A small contrastive audio-text model, trained from scratch.
Model: encoder widths [128], text encoder width 256, text encoder layers 8, text encoder activation relu.
Training: soap at rate 0.0024, 7400 steps, batches of 256.
Data: trained on simulated sounds of rotating machines with and without faults, 39062 training examples, 48.5 epochs.
Rows from block 4 of the text encoder, named by matrix and row number. Rows with one number belong to one neuron. Each number is 500 + 50 x the weight over its row's rms, rounded and kept within 0 to 999. All counts start at 0. Numbers have three digits each. After the name is the row's rms in percent of the matrix's.
# fc1: MLP up (text_encoder.blocks.4.mlp.fc1.weight, 1024x256), inputs 0-127
# fc2: MLP down (text_encoder.blocks.4.mlp.fc2.weight, 256x1024, transposed), outputs 0-127
fc1.877 108:430425486525508473401516449492511460501513532462532618501472449510472501500474550475499508594425462440497495568498493495570492481462447521500525547559572413477598523574531419522460415425425505512534521514492502556507489551428469517456490611463528472577472543585463431541502504370467477514513380520470459496469497535412428482513447524432499553465592495475572461566515576449438416539508
fc1.878 111:488478466462467453524473558518527459510530452487541585547503501578458536528411557556465449510473542459488525559548454563539438500481457406409483481505538522571471575490486514507460498466515507419529564485550548535461534505580400448470463558426528435459497545436469550464476502607469499472453511448512505436474517462541439598563631410605475524582551393544549558518533530494583426487505
fc1.879 113:502492417518510562546462527478545415370464483537502584522419529461391382450504503556427480542517474488422494534454538462545478498470438472493437492477426491446534510480483465477552464505505533456487519526450463470473419520466554402465461543442469522481501585477468564562579531482581466529442403490456567605539481499505471525415536522543468472532492557527428538511479561395438500519388
fc1.880 103:438594534449528545556483518495463537439502543569451403447501448554514528523493499515503557533561499489556523534431458419447415405470628517532489524411418477568482519493550401581525477521565520607354543528562499440472489499557445497496448531533454534463496492566490500495488431540551441560622533467496448559503524517499501482407476482488502524482461487481479484514404474382465449654537
fc1.881 120:483526485554553585552455511477519479456473589464472509477471506493500485520415532560389471525496399472576441554455497466546486493484507581501431596479495495514486506461602516544547504513476488506541437543405473423474469540579536436502527490515485513508522536504520500530552503371529405459507464497467558620468534487470449578435470479530489544554483571542470562500545621522389497464424
fc1.882 099:447493540469487515474466474570507451456577432569463448411534476486549516606533439496483496522528560534528551488448535430496520511478638564496616455471413560528477391474492509613542378569545451587524522481509556498539528504549585592475545497504479577452552506503474438487438506495478517522512479531499511646427605534544440429437442468520467519489450525504423435484456539541472554513530
fc1.883 093:504437505512521512476561490553514526439544478529565563488480518469373486495593489555567514528448527487448489604426473534499461502499530516472527561550474535502487532446395554465516542439547455458489492373558498518494446433591526460501509609493514380461559479447550525512444521413556464488434536465552520592411523423564482456477495496498442483617621393503517585509456530363436568522507
fc1.884 091:471550498446508404526596546493388387398589551542511471484535503541528471448472546510489437457457438489420468524488574604529437519548518543560499482502517559506454476545515549522459538538460485488426485508542591515484512511478472474535490511374554504516524590472525412478449468518514450457447489614468528515467517474544587479472537435427554531465551495450452476533545448472614488441475
fc1.885 093:473532526549505539494582528477464436509508447511459480482544524523473504444509545483457522445587512502436395520539517545348560619566474501509548521513524556438500530537496578541576457458481591530525451465500554444543524486461529499537411464442541495521569558526554527461459472524514488478517526651451467507508491501482486518498459469484526515606523584505579543571512509512521587518494
fc1.886 086:473546523587515459485529397482474461502542588550476555548567482505512605506547519535539432490504531476502510483492474501496522504526438543509463430454565485474544564590569480587552455423493479567432572531556542533457405510526489548532530496504546561433504527586414418524570514501573524394429499445477570458528549556429476592546607468434420477573465532503497467534531574486437407488578
fc1.887 108:511579517615463489516574489446475517351497480450439507464371547466444481431491529493444532551590493504498510536481497544498570460450537564486445465526535518443441437438505524461489550555537549506405559537559538545525562444550489557561524483516616511359531442542530458492525463459563573479509589477509484515484454463477560507573493392536463601410529494404563606536494529567479546366450
fc1.888 103:580505501377503504524452552484506442494533541472505513606514507456534431503441542416529490463457552509458490511493583540544427552306509599488496588479529458446478462433540513424526521481486471557500484602479470520541458518469484540564478564465546465502469547473470479476484512527565583563561514498481458547464491464597422476492570458449402438473522584570540419511449566437491500435506
fc1.889 107:519486523527562481587549430451521492490462511531428490426534545589584463518641541486540488527506566491494546582470515472469474509539418513510409530501608512551517466499438465489404510538498535463440485568537487543542581482559570507608536468455545559459555432482529583499457542504473453534452484466519570558473482490543420481451513505456542484556469492466543432524466481553485471440598
fc1.890 112:485534541566511454429527466516442416508593499517519551478476490468547558538488514444496479517509455516542466568457449530529483487442451513524502452454517434507607539507502486528427459492450470533403529550489476551513541474485479491468564482512590544377479480638482434532558546500534490409445485466511578374492564459501505596567598464467474497505494629464542421515521543462436436454532
fc1.891 075:517552476526570610412452533469507478436491501488470497450559510482455513618534497368540536549596577549524420495472495516456493508487607452463545535494440501467503499483488515553523430541554524537439545479406539466492454503430462503490547437583472466584509443491453509510388576416584598578454471505395491505504509561479519520515467508477422527598410441426421581476422490456476474491518
fc1.892 106:516525547441518566576519469524583519465550517509525546468523453559490541461446568462429611471448505516571435512484594525526488489573442604405435509515501486575515528476492434509486481500517512560463363537564535570420380528482564570487509576542452443526470533480511467472528485426542449476517496430585508528412439500511533499514475498332559556523525489511461457510604475539491475510559
fc1.893 094:480503444431496479530427488446548443454553493556545489465533532514438491595415536551426503506519536558573514543592531581530408557482410415505572546504429490488488523538449549569463471534457433428505533543474578523432500409612430481529400505550460493452489527400487574565473522557431533470426478389474530433480517508530418566518579478547519494536516546477549512511513542514520554490472
fc1.894 101:445470532534510446388522464485496451570460500472498571554439422514433517497531483489508518518473476451522483561474507470516476473454423517543517559517574384496594478550575453528484440488502529454521510498400502489537508552416461458424539590436560541556473492540470413545537465423486479530500401519481468462514471512461370492596512532414444555529566476424616427507509581488455433461504
fc1.895 096:471536470435514499559534471474466455497529514524441515424430518554389463483529504570668490527495487427550634521486474544552530536505481447504495485449595539556443492468530462543502500471533596459444566505414533505562594525569448507447457495503404485541465520576416475644516445487492497434447487510475435503454564509545529437426508508434430431537529560456578500548541465443350467530587
fc1.896 095:501608481536461467554427467492461508522510483452405478512480565566543372560425527477427462513561462438516503643477390497465568461531466518445528582529479575529530455591616525535473488577528472494486521514433642450590418469490471531497439517586548499506541550454449572466507556438629475470464460432453570543504548576567495521463530489453499574488454431443483528530454553479447521598568
fc1.897 075:349496533558563442462608481470553490464473473501470511511558417465441454496489489468489532560472440476431446496516498575474470558491538487524450520548555434440530530585589419451480520418494500558491579516503577484520476529506483495554596516496585572499479473612571477507539492453455533467481489561419498425460503462447600491561476470446480548502532538439598540590528547514454467602518
fc1.898 086:519479555512462576431450474550482525419372535519519445493437482533469576590493528530374452516566541488568452480528522552477482462442546416468550511543447514467407503475429469542487484503493457457342550457593468500498588470571496482485573575522575531453481424465471493534451480461494410512504459539446518553438433516456523624558512523488469557497476487462453519506567489505591527473461
fc1.899 097:548389460500522563527481484524495484533460579500453580557559465459424525567548510486519563558436480408478470543520488562577569486551437443499494528501452556491580528493478488530530531560561508489497521486485480603557441490437517437520383523491424443508478543463456554501588548559528485584466562505504554596459555453441440501402506462430476393546556504471495494596461540453478520520451
fc1.900 102:559566441456437550610452553458494457527494588499434501529558426468466461547460506483416541463481541449505519452480573458544411466495448465475489445411553546482571445485543487506499514530525457513600451597583515562452393485577551476448470541473487538486480524485445474426557505441544450516494478507399501613441533461583510406395510535487431423512541573553469532549483504507504494485427
fc1.901 094:455501575586540465390535436502509482533403575489502559563511457498538493492555506451506584561532438465550507562472537446452475483463478535572505520548526443468555572504518395599471440473487476505434553453459522473531548614496499492474528543495619617485483480554491409515500462538457545496475392502449541527474449571446407489549517524406496521490521526455611391531544530485451416499511
fc1.902 117:537489527530509426485468508535430473508545511567482473575577463513501502449572469519591505483521504590546485494507595513528448501498435460520527479410508544477426539525446476452577494453423546478566448455512516594501395484450493515577525421529527530489528574500543574520541435539560497538481371552546479532445510473586432531490569545354504528531453499475494521509507529552416443576472
fc1.903 086:514462458568446495485439409542488476534454540504499468443486569500488468441610454595547485573532537481507513435531472488509485402445547553378573475576562548536470533489485558461440440513475464398522449525503458549469470520582506451526530562437503535477465513560503573510548466391606483473516420501456502633451484532542446453448550486497451461516493433537469450485520523528438533356513
fc1.904 114:555522481564452504497608525364521458587528582514439482533488513483501482521452611543538481589428515337541541502530575487539483478471516502521515522540513533519459500501510508491511510574581542536552632537524497559548406462382521486594424557470499558448474621441536504476590473528501482587518553495519389473465439472458449415460522496506411493531550503578521475495517497508466472408526
fc1.905 119:539479647505456511594622516502476549545588599465507477502471517483571449486387544472437447475464474556454472566533549530428496628543503515515495564453429433429462499533484426497533364484538508481494431490534502466497504493476549482474484555503438490591546467507546463475496531497570492410457487599430422516475539573501480474457507479495531532501485599449482457487587551378541524551540
fc1.906 100:433561445570623471462499426491561474522479447500431471493530542596564566411556479622440469521511471525532476559532493577464431580463567456519492511564579525521522441541412481458472494506508598506370460510548459460505599469512516432500532480416532557572465505517443527616520477552560480438501503525484466537491520506418551558552576555536481486471547517419462491427506444537624553497461
fc1.907 101:546491489441492556527514483514496525480539549436460519535520511499353477540476524514511488492413556534464469563435437563479506526509478462496413571539441521469471504522431484471498603511547508471567489415521507548567424508534497481491514537438514418476601507446472577554530560408459499467441561478516501552438557453405455470451452465516496409543524412416428536517442515427426572504484
fc1.908 097:539435492544512524524455407564546485508401559505476483427511520492483548446571534545559522596482506460440424571479496515534496510431492484430513496532455592563520479532477547468518505506482410453553493458540467596514409501483493488517529590470442471441462567497541587521575528470562502504473551474548553668403488489487448492487487456521507475570497443494400497552475543482457562502502
fc1.909 085:550519585488585535496501536419499527446543556548549519494429534425493604472531546459465542450612569638485492508461524518454389394541480564468465607494496519564520458533470494433498431487537565473468455479495494531473477550379447529523515544479494401574533483436482500473481521488538515515501478530504388522480517544467515547501513544533495511591487494384513556446484561480558376537541
fc1.910 113:550440390551459543576516611433463440479518493549497447495474528483450595479475514448490492451521411538462493543500566445506557464579525449525464626508566550520525446464414571553485478553549592491492552461479521381498539454420537483567465552422561480474469521444464462444527428457554564436523569496500479421466517468449506491535468422507452595491532510502513550484496474594556536421450
fc1.911 114:530539433492521579509495414405481460495433479580413477518558561487472391434533600483502486595496517516514500544477601500504528558568456561469400546477531537612527557428429523493434562516481488453455471551470518525517506459529587409527551511448527504477511421510546613528522547458531459518477512485508594562513442470506439492488508459470550506511505536495475552585479452578405417484435
fc1.912 086:538575528511566528372443423510563549416583485506404457455461477432579503503599452446483452503506492554538438509468528501462452519519496482505581623563447544547470436480456560519587511474496480538434480491480517383531481456497541495478555413608454417497530410488439464520516526482470513549458448518468512488370543499448488509483563578438489564529447607492456490615464429452487585477561
fc1.913 110:494528449432527445549553449481521466492472522631479514486545557594475573388510570499502501516529559591543539539475504583474460518536505501492481558517500543626545470416459531540457485535414539473447520539543516504553515449503529461487519438448577527523571446463558575512441545521542520490430508557500508442500423509566533532484568499435619515531538457406525516500474499566521402469518
fc1.914 090:511552481522530451511465543529464411563507439574559542515523492514501531518594469403506500516438518531478446555542455486546501529515476474494460525443483529486503506493522477437587594437551521437507527515633464521512556525465411486579464529491544578468487496468503557498486498479568539511529540443480418556522582444609528630586581489481497450561545542571538426470607525617576449533447
fc1.915 104:466517445530573524614499515513458513481478420483515542476435444547469464481506471520512473493459515457499550533554512564517497430502407436455556481544515487487470613520477494513479452439443464443519532527453639534468556513584458402525470565450507439515448470526502537514535471560470576468464502489533495490500517432563512558617568430571588575602474501514522534520527556499520459489535
fc1.916 091:496473555573476491447484517460547334466441516487499484516520514514528501437517511555426594446554443492399502472504521545457499526491419450553462429558450452555513494450453557583468471533614524500403536601490541526518504446469450532496393538575632563441491580494607572449495529463531580433443506520524480539461487450475515491533572502499565526563514530516512599512486489547623416519460
fc1.917 096:448424421520453412532415519535529498522513468417478530449407473518465568542477464451469481426495558517443527503498484596615494515406486577505533585507358523422432589480557549505530492453505457499541521462486575441579478546554442587522507482441512494449661427488515429526509535566571579477460514441571474505442535511497499556550435381570538519507495509550528503479580510545567555485547
fc1.918 121:457487479523452470543575625450527495550585551478474579444504456451473575496560497461482524528523391496455540550504498492515496468532507476570526507523547493573544419487453553565454523498579604534436574491506504463492519457471529508453392473563555496442449505486429440476483510440489566472584642533563452467472548454458585429546525540406495494404507525520611513553492461535530443430460
fc1.919 087:448583529478424411521492552567411408498609491538492564523575548464510598512474483425505490486553452567584433565457454510458526493549469450454490493489490560574546475423565526515572544445538495577457539510487455539511451449425466526451437517545488517428513535554400540521461548460517530525526529471517520430511628455513585513592514527482480358550470546457468454486503517484504452536440
fc1.920 113:501510448605484525505449454410537510433454558510526450448425532404477446395478609560436502529538462478491515556483483390581514481527475537438496548538474473448532512456502514506490506512521550462438524555432465485504416426487568367453525460479537496495450584447456477520563448412595540484477524466511600575531551476469500446489559586524459533467464545457441533540470549534404479443370
fc1.921 089:557477445495478453568567550526492453485474501505422458411451490451501490578472446524499446503449421490591563501610515516473522516414552508493507673516544461499476468465524484492510532508550567474389532487408416462573467437498417536434450478513529527536511500489482572480485520454522518385611489557529461443560555501441556482546503472483504578484477536488483513487599469513466551543548
fc1.922 108:550565514511524536592475453516440575459523471562389437481539375483483431522459562476481500457541519467568570534384504459456450515476540460503479547473479472442428487486423510498552481537461524561432459506544457499423541483568447498480534601554474494492580528576477464471593426524472421522544499512513492527396593520528402483466477479488498498477455517534477510512357542488599470523428
fc1.923 099:417492547504533473379499465462467425540562557532530594476542492528488411526575451471568498496503486469516499547510483547526467474475393491542446500456558436471594520560541471533444480467501516511504530508430556532483538547424479490426568536454582628500483552625404437490487479429470530528438402505519508467514560493514472428509516500416503459603506581465646469545522525540385473457569
fc1.924 097:409487543531581375537633482503544523464513506527471491557539561544594557484534517524538473590540542514552598583443542576492444536434608477541496545552510439528478478476481486529464416569492547503491414506492477409432508440506487450518485522425443571486597494558486496571505387559584422469492522509526513436478593563483522444573544580508462589453496492449493497364456436489646498453505
fc1.925 091:591433420448534504519478525504480451541514451519549513588450506437529518492566468445481436419469447471461448484471501579565538476509471547548458509424476583460530545444439526566522497528513563495542496521573408494438491593491503509505472479448434514483475469485512564545583453502557560532499489457499526670475532507478509457495610526447514438503645584546455490525535580541505535519488
fc1.926 093:468535565580537397536533438499464422392590471496413498447480502449370500470471526426512532410600450544460476520499448557599552496533492555495492532513483444435575441509616569440493484553495578518527536548584563489483489480496523533505511458563587545420503491571506435507556539444489585428517526490540491396431520546507527483563485468565513506496509549604563511461506512563477546458470
fc1.927 092:480565491520612441436521437529514503520480515493395449473531600558527499417626446592484462519522459510502540499483454538492454543464494547609486522498564475485487452490463491492501476500436502459427459559456517414552569484553540458504455381481525523586533466490423518555482558552542503462496472520514472456458536544391518548477549611498451503513534533466396483426507383533629565526541
fc1.928 094:518490532528515488506531534484538473451519575474516499509526599453578578440579472520555483538518457550474491479517596575533488500389540494493569473581633472556441430534496484486466517643492590417522385546504400501450447487543593486525592453409455462520569485527487476487449366535492468428495446548455551524541550507471516484578546503492565559529439478451434471399590393530579540456517
fc2.877 112:457508512560478521436507445483566430528497562503433473459558509450557505544465513463547490572581456481575514571581447521447487530533571474560576541562566447503504479533497453491457427474491469574490485397526581533509489476490557459518418517526548492491450454524510477486553559510577543572510466527351611499507533485481464522554530539557585536424588508377442495536446538479480448567591
fc2.878 106:400480512458490470437433411427556484461477464483442571499557435616393499552460503493453438490509487571498456556584528516426421511541514453504452478571564451397449495534517540534501600488563552491533527502571510493447531508545403470470475529512464517548493508495465470561426546569492472397425510463420522397445520498524518627401502387533453582573539463463593457503589551522507523485536
fc2.879 107:483384521507544537433492565557471469454467501513462549566618496536502535565518523549507455558587495441531422435489486577460562487485533399482478478500456483465520532390479521524449592489422545484547460542450420509564491492484553414504505438492571532554463494549447547448430472547591487556450508494514544497568499458529432459462534503588459530458487471551428467531481530538533513539398
fc2.880 101:501589599443443510543570523516571524545489445513453469453443514579449425579552441529528511462600450562501490511436503562482412524476492552547559445447515509554473586512534492520432456556572427484419518468543562482526516510510505479456367588534487530452535564548461512471552413536522480423518496546613552492478525533431494467514522474498453429413452556469536563487479547465557603516486
fc2.881 109:524440428522509527465509499531497479441454487481429546537559470484434554533528518554554487552495495437481406445420427485410584520450468399478471541472509512506482629438412445588469582522441460477522490520454418521527393421521550454483473439463517566596415510495525507473486486492508516541431499478492546549532439405514450526492536497527423491507462500513421449499495442486492492575461
fc2.882 095:497585487501458569514444546519538517563433478489471386354536468540446506550507418533537483511541459526530460466429503507517471478480533506413511425400506560479404502435433559542516438517473421526536547480587508542493608367567518511466442463494567506465573516545457483425522517427528510503473442489508531536421459563473552401514455545512399502488503598499567595546543546387541530370478
fc2.883 097:424432539463576477403491548476535475466470478569484408489485478439489567606525502474470424514513543507575452515553457508553528422607470435463498526569442481479530559491456492478447521583478451536447436468480481547576364545484507495522514485518510551469526542554442582484457398473476562577479589549484536530434531592469522467418495512542515533565493449566485505487490430516540467531552
fc2.884 090:481494483440469404375509431523521493481526524554478551458501391462400457525507466604446495529565560465460400611489510496503415522598482507532493448527492429504418481546472539526574502560502546536492507523521486412531483498479442475428427542511453538504513524542481565562473497512474531514397460562477490401595509414435553517469535526561580551532590485539478468558473457449499410439521
fc2.885 088:435453483489465496405505517612501457555536528505473524466503430412486521458402465573476496477557475483487463545521536529523440573543466509471497465532431498535486517569443466472484469529454537488507512479444536427510482528500497481461417521564458554465560534526490535495554491477517646502436457500584464370542546454445534500406500562577513509526565476540465471513491427430521467431494
fc2.886 082:564504480460514455415573455479485367441614613471466531469463426441496526559505479473601590532564477406520504476489441502498535575396470462445512533584501420510535533488492482488507493537561464429419467428484558537498382445481544426480508482544499557477443430579568511480525444523502543484438552474481554491503535416514477620565486415503432480468436515529459521446467452467535533508490
fc2.887 099:507406454509552491513483489509497495459414486509443532494440450432515485504550567502484488523525513503528438419518450419577577535429483475508521558491480495414578575446560483520409537521475585502468512485505530499531441518545598448619481574533506407378495584469550550527570440465441486453454565445578443548475511489402578424568451508513542381487485550526466440494599494542466517486549
fc2.888 094:461510483564535491460505555512514503388623503380444465494520552472454454593490473607484475528453530483528419459524522507484460464446454454474513514530485515414436512485504503508557608527534535520467576557495425550556462519468392485515457561452418544521524501510512579522478504476505505576442508534437507458501477435506542588485563540496446419409539505566460440496456541453517349461549
fc2.889 097:440601512537577571501455534511481556510421551499468461456490475560454606549481531494587571605545483453575491536468506483373581513501454506573475497466437504567477469444523485416584521438453437616524508514422493518546523432478630535431581435513560477482473530516519532446459472415580477557523583489507503512486438474530533478480562509413574530478568429430577533535462493573494384512419
fc2.890 116:514502505484506439456539391504461345475584624461512531469426524438434519499529520481589566504534452473454493519495475472509525571374444506498561506507533400554534528441531433440500487506560480497443415450483537506534440459490536500463483516548537446424432437598509535482512520477521500481452545481488495481458534374440477601568521416404467507507433582509480548428478500478446567520493
fc2.891 084:501561521472498481461471434570441428459498446592464456502468474440449570579566488594517492486565533527504482454457531520504521457455456520438431504538489596501471616443483538539453483571490526520433633430484489538466533485452482554388373436478532535526503501505468505507536499517581521534460445383428466518486441466450482547516531526544436456486550570544519467457453483484551507411468
fc2.892 108:513511516427470523526455483446458506495523502521483571594506590445577496466504462556483573446493506558519505499494503487446494598538469487553421497440542462532542588458464482486531563521476452532535529507465493533563447531415453531490558396541483452530438578577468527518554551488530474508607487485456493582555488436597415490461532570556491539560434452518475506468423533573543428464414
fc2.893 085:461516471467497443501504413366520399471538463473530566462458424511480447472500482611574541469520458458449431575528489443431422448464529466482445442405546438384477513499478541562517568470543557519507546583641535463428552503469480470438452489472486586561459488443453419516437616556425493466431503498477535388465518554505508553435560456480487553572555470532527530490502571411465490470527
fc2.894 106:444509533560419507406477454471549400566526520496456438453515487418529542540493564497585477604542465429478501596540410544466526534592529451526501554578562422524470477508469458458470438509444431549498505456485537482533437463471576496476459491540580509546451465519517486498570488489563538539466447508319551492466467425478490519545609506541619506432571507380440461491455559447412472541542
fc2.895 099:412539435537484456480440477515532465446467399531477444448391479479420586574508392491442443551547519487510501531527425569497571534478536588499533512551537514524453522473498450510476505542402488494504569472569549515585436451475510461447476568609477508552495509487402535496497391595553459489526445484498635477463505534389463516520524486546370458541483579428519426535524474471578475435488
fc2.896 093:478438480455427488391584554548579420533518468477441475490498537461462431523568543496562469490611517571443456542504467447493546482468375402444566549591520463486505526497538460496493455562485589532445504492497513544451461421447544504408452485474456481527473473486512505493511482568424540553471514476507451428550457464460487549451521543543420503535522546509508515443475438533558498431547
fc2.897 091:475445516586537539467569396531533378528511535495434513520565469411515487465473561497523450580586430429535416511611477521484466538504521458491508538524545399446455532509491540533407489442537481610480548425502529516620455497496610431479425507477562471506483500547584476504626430532479465561468472546418588501528454413443506549537591581456558413361496462423463494514466486499453468459553
fc2.898 085:595517569589458480475549402530475483541447544559493481483395448554513516497566549525600519534540471461482556492443502538496493455470509529506559508437448460458457540520483503555411474504592470472494538412560578433483533493529467476375470547559582531433506466557418568554498524564579498469450458503466655513423442529478466517466477532471482549559523546510544566500537501477525616513515
fc2.899 094:478486525478479504475391526474560524397383497523492550532650529507547543546477473474427500531446446512592453490569485460429485401491493479519429507564476467471542535456490550425521493571475439424515460485480501520553436505475525478602488440465502437477457520567442464449559532477576514532527511464497540557494586472573522448360443403519491494436491521449402556539486511537554459505445
fc2.900 104:527470478498526569435379530530476467462495494460497568540638536524538512551400543564487455590445493489512403485538507538401535556456469468524419507515450521537456578433503493485455547561512477484569515565455484481503425516497556516544556467524513536575425523543461526410523485466557501585454465512515482548518475439547435504450537530503496502486473451554448478540424534551452510559434
fc2.901 096:458523515590468539432536423460514407510513542514435476421504514433495487485503526466616474581557423402524532563477435555422542562480542466538521525513592405503492495514506422480437449461477469558471469405483590552519482480451559487487436531552550475476494453561562474487580484469584494515479458511425594504496475396501474538599567526536537455386546524362451497493434523492445474535563
fc2.902 114:543496425512545539501602572510499529446591431501568590486511411501609462456466503548507490434487576445474484404458476432544449494465524522507525586477523511433402479514423491416497535456552521438591398507545488550430498455440423437583561454492411568517489437536585523491474462451510570470485424477468544535540553481480464533549543578506549473501446490502497438497454480462500452542499
fc2.903 104:468535511540420463361463470441495397474484444549457398445613462434452503538517439541584529667524443492446391452481418519444493473499533421350460445531490535440450542527405535546439407553352474450563539537500498533508446463510552486482551457458583613538443520565473526494436503488528484492466467479464547462464446504518498403502494481524389472535547534576465555491485505458516533381450
fc2.904 107:393484537492554444597412528461547509483448500504445475456546510445479524573496520510407471425526513610572429520577458450493586478478494504446484511567517534438527507557579396519503509520474470419476501525435518562466458541506546454698490524488520487452544573558497520474515539466534487588518524508503428521427629497474516540383424494567469417465546555454498427541466518499468428520501
fc2.905 110:551500539477482502468467461566513527518537565441470532472432461522511478489463517514426514467443498522427545521506583513531515647588536563449473430512476463571521420545471436468609449518436562414541444472436511416505472548536427541485499544535397602476518535499451522501576538453533520533437468573616452442506496450506461538423420471578516558553577556461422454549533469452501468460496
fc2.906 104:562453574502533397509530452492414492541467436548522463543521466576430495470639580485462496497471522467416597445415527460524448445535463639589531467469516380449439496539599485531402489526552578507546481505504441443439505460521436486486446499495504524543528431480501491506355450543494530391598468537480495536577522516476555577546560554514505536509537483442503535520507471521421448498459
fc2.907 099:469426560447569448418450515530566488402442444524474487517605489472546586594534526486485449493555547480605430453535463507517485427618489467510489558587475454463551538441494556491463542530553467410465421431500428526573392581536497475572591426494499450456511557551390480463499435540546545528492555507491544589476526571535559453396471517504517445501450395473443541500492510553505497542519
fc2.908 100:494544552507466464352427469449551444511409475552461435488624482484520519626531494525523507600515507587571465469555440520502483438548510456430489495536476557421481540479405585497478464555427409444542497448565507563507416539587542519551611476454550521521437558600432488460524513521606531539497489531512583552443507557529532403463477457531470553541522524534493587499537495473535511489445
fc2.909 092:422503495562462462431531507435552496444448533482535522551490499466414617477440361496550543493580558500479440541467541506399437473434488466494457610463464519523490581534521575484466474548452486472439601453462534512474502543462454462452483436476489442590529534426433408536487509529495517581457503449444389565584481395539508583505523580538478389451528447550531553492525429496555416420504
fc2.910 114:474477593496517457497425513428444460459413476532442458453420503401501540516469606525444528493480508507560510581513391407551565490547477547526564586575561488519593543451507520482511575586400472458491503526537531485532431508511523476613505488547485411479469563421477463478517517450521465464471553478494413448394582502456527480529444523503639411533528476556508451522477514494519468486487
fc2.911 110:426544537507559524433431534469440564485442554492471451466544514565433535532512524562544525624544468475532439514471479451367585495477476534499455479500477499541506479405466492423524538480409459564539502498422442478529474436492619529424550394479555530515497554507522590456478492460553423566513569493495518569480457465543480504468511486514571550475573397527481550498368493558540464521445
fc2.912 091:652507495447490395515547512543429470520451512551524412529533445505478502535581580518482479450572510558434601424408549463583523487432433521468500422519531550533511567429493488540466488548572542515534543475480511457493521439550515547342406482398523473461538393577448527465508412500572583445520464432456482544443513499492498565476442529511490441572522594527500519442464491480587505444559
fc2.913 099:445582487514544483439523487391477553523435486555518464418477519547389590446515504574592573587554515413524457584447478445409444438523500537584440475468462415518478500512525501474451517464529567627462530489551520444481526416509540506370534456493547507502542538469510552536441548532500424578493553463422528506495475479550530481493586507444611554502554373464563572526502406529452433471408
fc2.914 110:494495555527541433509451437455444476467547428539544442462470508515391563484496506500443613435476504458482543553598478415497464458382530589468463436505568564475476458503659514469513517414485496498530524511553564520510492516488511479531494526559523499556478470510532457537447577569460550513567484501516400565481614504591518527483489498437538443489430550512537519545509501603435516523531
fc2.915 097:493462478501458551437438429423511464489486433446433558509561431529407507509450507501530408434474439467534466533586564480475417534507371469436486464538578471419540467493524485507512583422554475530566492463524541480473571504525489450463441523455468458520462445458471465539447514560412483408441504453462447398453512497491500600479457396533484527510501552472574433516616525505419549472509
fc2.916 079:523525554463522443467493499511491396417446413552520504519439389329475584557485530546482432541532486486531395506497417472567557505522437451442498539512536472484535595461499515547452563523436488586487520501499494516554483521489608471510512492506469382466453470482472466469470498488438492444418594428439453490493585551423537473576464559519473481502514593584461399480456392580476484488476
fc2.917 097:467486409485585518494461516492518473430410454434540475441545469528540542582442504483484413447533424473572486475540535454532471463458481506481532457516558506368470483554522699561525568422509482523520580550505501549524512449550541492573510479501541434543457434427397417492552571490429501472437551445523510475481571643543545491425455477544477475512453615498520503533538441417507566383647
fc2.918 124:484431558567525474499416484447470484502419442518465487450380466395430546582557507552446503464528534472571490519500446462567544414507552568485534554495589440489545572461565505468467468563466505421482425528584506526486491420460544413590498506563500398443444551457464446479500493487469468488461517427550515499445577544436478465507465539519563398457498546547543424580436500505535533485489
fc2.919 094:465539532538554393522555468549509393433540487526519570495458496401354551507535479507483576479493545512473466541574442472587463501412424493495440477500505475537513566475607529434540515555508466483456526510521533430542444477420541449486545495491489440433456502566503479489453535500479529493481586521553430534486592456529541564520536425430460486529432570575512505491439449474562526478495
fc2.920 109:558454470491444539504441533478426404490410465485465510524549552455506510480483533534508488608506441445433432498418508472497535473543502459474499490515517485518583520373448375643493521619407520532586512589444442507463480457476581470553453512473505482462431500495476512448450518470540475514448480439511485461461511407508440549484481475564463494461517564552387502500463504520495541448416
fc2.921 099:500481463505491548567581470572444420417530485499472415457329583507465454444511445500482503473529506465539584574577464609517575466571554552500568525486558445563476497522525480587512481487552534450468565521574548521579431529521462552443525516579402503485537503533499517598480522534515492501546535428462502428449458509418450433535490504528540452588465548503440394494538507473564592488477
fc2.922 102:477582586458533534512539558593522525574475407528445468468507445468455530577531506602471520467571583608470461501425529478452430527514433576557530494464415546510491560487491538542429509594522480514473548462535479468518565462508558529515436536568467540530537505579408541383528383535572530503496480476498473584423479447494458610552513543478508526467502497496554603554465523470518488517457
fc2.923 098:441527527548482520484427456532495379543534558483455532462497502411423495514528481513598532551561437427460484549561444527482477499475532497527483528525574423529531540444502416456436438502487496498449429483537541534514452416449609512490461523568599470515492424584512517483471515482526515524466443506450497507501473380459453531597553451509566430404471558424488486507407525466455529494507
fc2.924 099:518535519448489465567547525501496508522478476598492497506503457498539442417590528494511538533427534496440491439428552519467511487515485607564528401490462371490545532639481457520415478508545610563602493509534461477456545449543444641546454532494428524483513499524458464438430454518485448436587540596477477437534456499525475526549568595527492545526541491502521548491408486490471477500428
fc2.925 102:557456481531521504441422446447371525534441405432513493599464508574530531486525501539459492484456489474464476523512448511438498497453553547524454468468562471527481398414603490443436544485473427458528404499494516448490536502494480483509526499614502498517437502536502511439405565587521552500558426440488511579594494493586419475474498527450498506451400528477417533435521485584461570573483
fc2.926 099:547451494544558452538514416547481414426514520494557533503408471354450498545525594493464508544511539509509415457536449379549541546434441488470532483467524486433590495451540564508469516489547534450506449492532482443565436483547556463593549497467543413515458496491510471481529443496415515441438581446528448526436538488473521479540522494409555396485431569587473416468507452537476554424513
fc2.927 089:562480522504475457531547522495485412570404417506496480501529506557514510486651554485490513510478513496406542526384553425538510461489442600515502507507583423470536483494546482570389470526534582528526518545532471538388547484551466505456437494442478496580492465463543479436444491520541528453607441582453502555583524495526555592530493527527415507500520550462513504457448501586452462516518
fc2.928 094:513550460461490486603515478504454539610508528497615488587511557524573479354529448460537482554390489480461553446411567531532555495601533465561481439511476514523548471572506495475491512466508535533520443532514447498434523509543470580596558463433478460514443521498492467505461510461489467440623478566464515496569412566508504380477560525450552561578509416513581541438479478600511531471474